Weights of a small encoder-decoder audio transcriber.
Model: 25.7M parameters, encoder num experts 8, decoder norm layernorm.
Training: adamw at rate 0.0015, batches of 64.
Data: trained on babble in 24 made-up languages, each with its own sounds, syllables and stress or tones, from a formant synthesiser, 39062 training examples, 5.9 epochs.
Rows from block 2 of the audio encoder of a small encoder-decoder audio transcriber, named by matrix and row number. Rows with one number within an expert belong to one neuron, the router's apart. Each number is 128 + 24 x the weight over its row's rms, rounded and kept within 0 to 255. All counts start at 0. Numbers have three digits each.
After each expert's rows are labels from the 100 clips, of 14976, where the router gives the expert most weight on average: "loudest" is the band of the loudest frequency at the time of the peak. Only what is clearly more common there than usual is listed. The data: babble in 24 made-up languages, each with its own sounds, syllables and stress or tones, from a formant synthesiser.
# router: router (encoder.blocks.2.mlp.router.weight, 8x256), inputs 0-85
# up: expert up (encoder.blocks.2.mlp.up, 8x256x256), inputs 0-85
# down: expert down (encoder.blocks.2.mlp.down, 8x256x256, transposed), outputs 0-85

# expert 7
router.7:153117152111097106132120087171150145116099101120182078081126100221121111116129130139170096153111140103120100141141147136152191140126162126121120123092126094144114144141167113146114125108128120147112114175159091100111157154125168094152114178113130110156135133
up.0:085120130115122101117125119155136124135118142149116080146147116131130129135190160107121088119105133078153117140100123116143135121120122136162135158127147131156125129134110162142133144142119166131129108106153130115158124119112107157124104108155170127147131146
down.0:123079133126132156190123122124134145153161098139086126142133129110097112148147132125077106125127114129145075134104149147112133132152149150129113110112114143100148126146175140083152186170099129117068107157076144166113170061152141157098123162102088124118123124
loudest: 500 to 1000 Hz

# expert 4
router.4:143136137072104056138109142120166129129130155106136070144131114156120127086142159139146104125132121103124104127134131132123118082155103140113111108113148143118140142164136127098121139160085126113144142098132128119135077135152157105171128113105113137158145121
up.0:121127140085118129120118104135117126115148138123101136096093160111152101126180081130127167128163131102109070102099165103120130109163107118163115116095155130118133155138135135128121108080168128121114142096132135143105127114146145121137141131140137122095108198
down.0:153126145158184145148165152126146117117149120144111119139128125119100160164163122148170154129119112116150140132110109142120123120104103073123129138159110124114152157139166115159183157141162169144164108154134134119142136115125133134139144168158093160122125137
loudest: 2000 to 4000 Hz

# expert 5
router.5:143158162124119138151106184132139115150115135152142113115131107176172088085098133107132120158122113120088151103150146082132117148165161159127120132116117120156120212132132108061107111122106122130132147120147139137110184138124131130129110109121110119125114106
up.0:106138124127125144152111130135177140137061129117133116147132130165120125109141101091133116124109121130100128101148108182135109135137140136114130119115155118162123125167116089076100117150130092122098134071130126142103106119103132166129130144162093155165078084
down.0:119099144094100113086111108151125132142146111143117134158152141154129152131105101133097148145188131158148140142146150108085102139150128104125161159124141168130174099139118184126168133129111100194150125130113158079112101107110117144120145126170160145130110148
loudest: 250 to 500 Hz

# expert 2
router.2:131127144141119109146163100133094120103151163117127166130141127140080108115125135119149104129112102090107142099123168177128147131148152103146135103110130161098151106140125109107133127124113107139135130136122158104131140167143156099117108168083093147110161125
up.0:149151181162165116128115135112141136159094136102110155149132142104165164124150117152136131160115149162117145138107158152132119139168147155139132102134138141129169144123118105184113137151135113133139104163109127127127129104185132089145128150160131151110093145
down.0:162097142115120165099114139108103115135101132109145155140095159068140143132095110140108144123129090147128144115096140113146113151138150148086144120150153117175112103137140116079136115118140110112090147154086103080123139173119152104112158155101107145168134101
loudest: 500 to 1000 Hz

# expert 0
router.0:112152132160115106099085173089117137138132141142127136100135154148149103076116133148161116086155145135064130109129112097153158151102140105160173125075156138143112092130137124127128125164133095166156127107145158094126138129120108136143086169137088108134125133
up.0:128092150111110103099125122112129146113132101163117154138165111148119107111126106144136098145103104129155116186137110097107125098117121112166130102116159128099136124109137153125125109156151108166110128096119127129111139144156117126118158090147112130161131170
down.0:134156126154143125140157124125160122118153158086142160118101162168100164177145167112100140173101135142088155127128137102158111194137169060089135149134144126142153142132172152109115162118136167091122125111118115143147170096137123092121123116144119075159147146
loudest: 250 to 500 Hz

# expert 1
router.1:170119127142137137138156143135156132145122094149131135114117101159110130131110104163128096127128145120078093158123135128132135151091123158037112122107125154063150138115112126151135139116186161107095133137135110132103155127137125148148137149116149134107132110
up.0:127142125106140102105118120139121129169125091124130133136122142140136104086121131126128147192130120102124100160131149161128123109099129142119125082131128080115122161160105134098114099136133113107137129107167166124110133084146105129186116092145164156125160091
down.0:119139112128120140140121177150123122126099096110142128096101152125126158145155151131098088130102128084128116129140117148165176092136100155090134126160126108168118160097116114116185098144133145173122155104144114125112147137120143126153130098132111130077133136
loudest: 1000 to 2000 Hz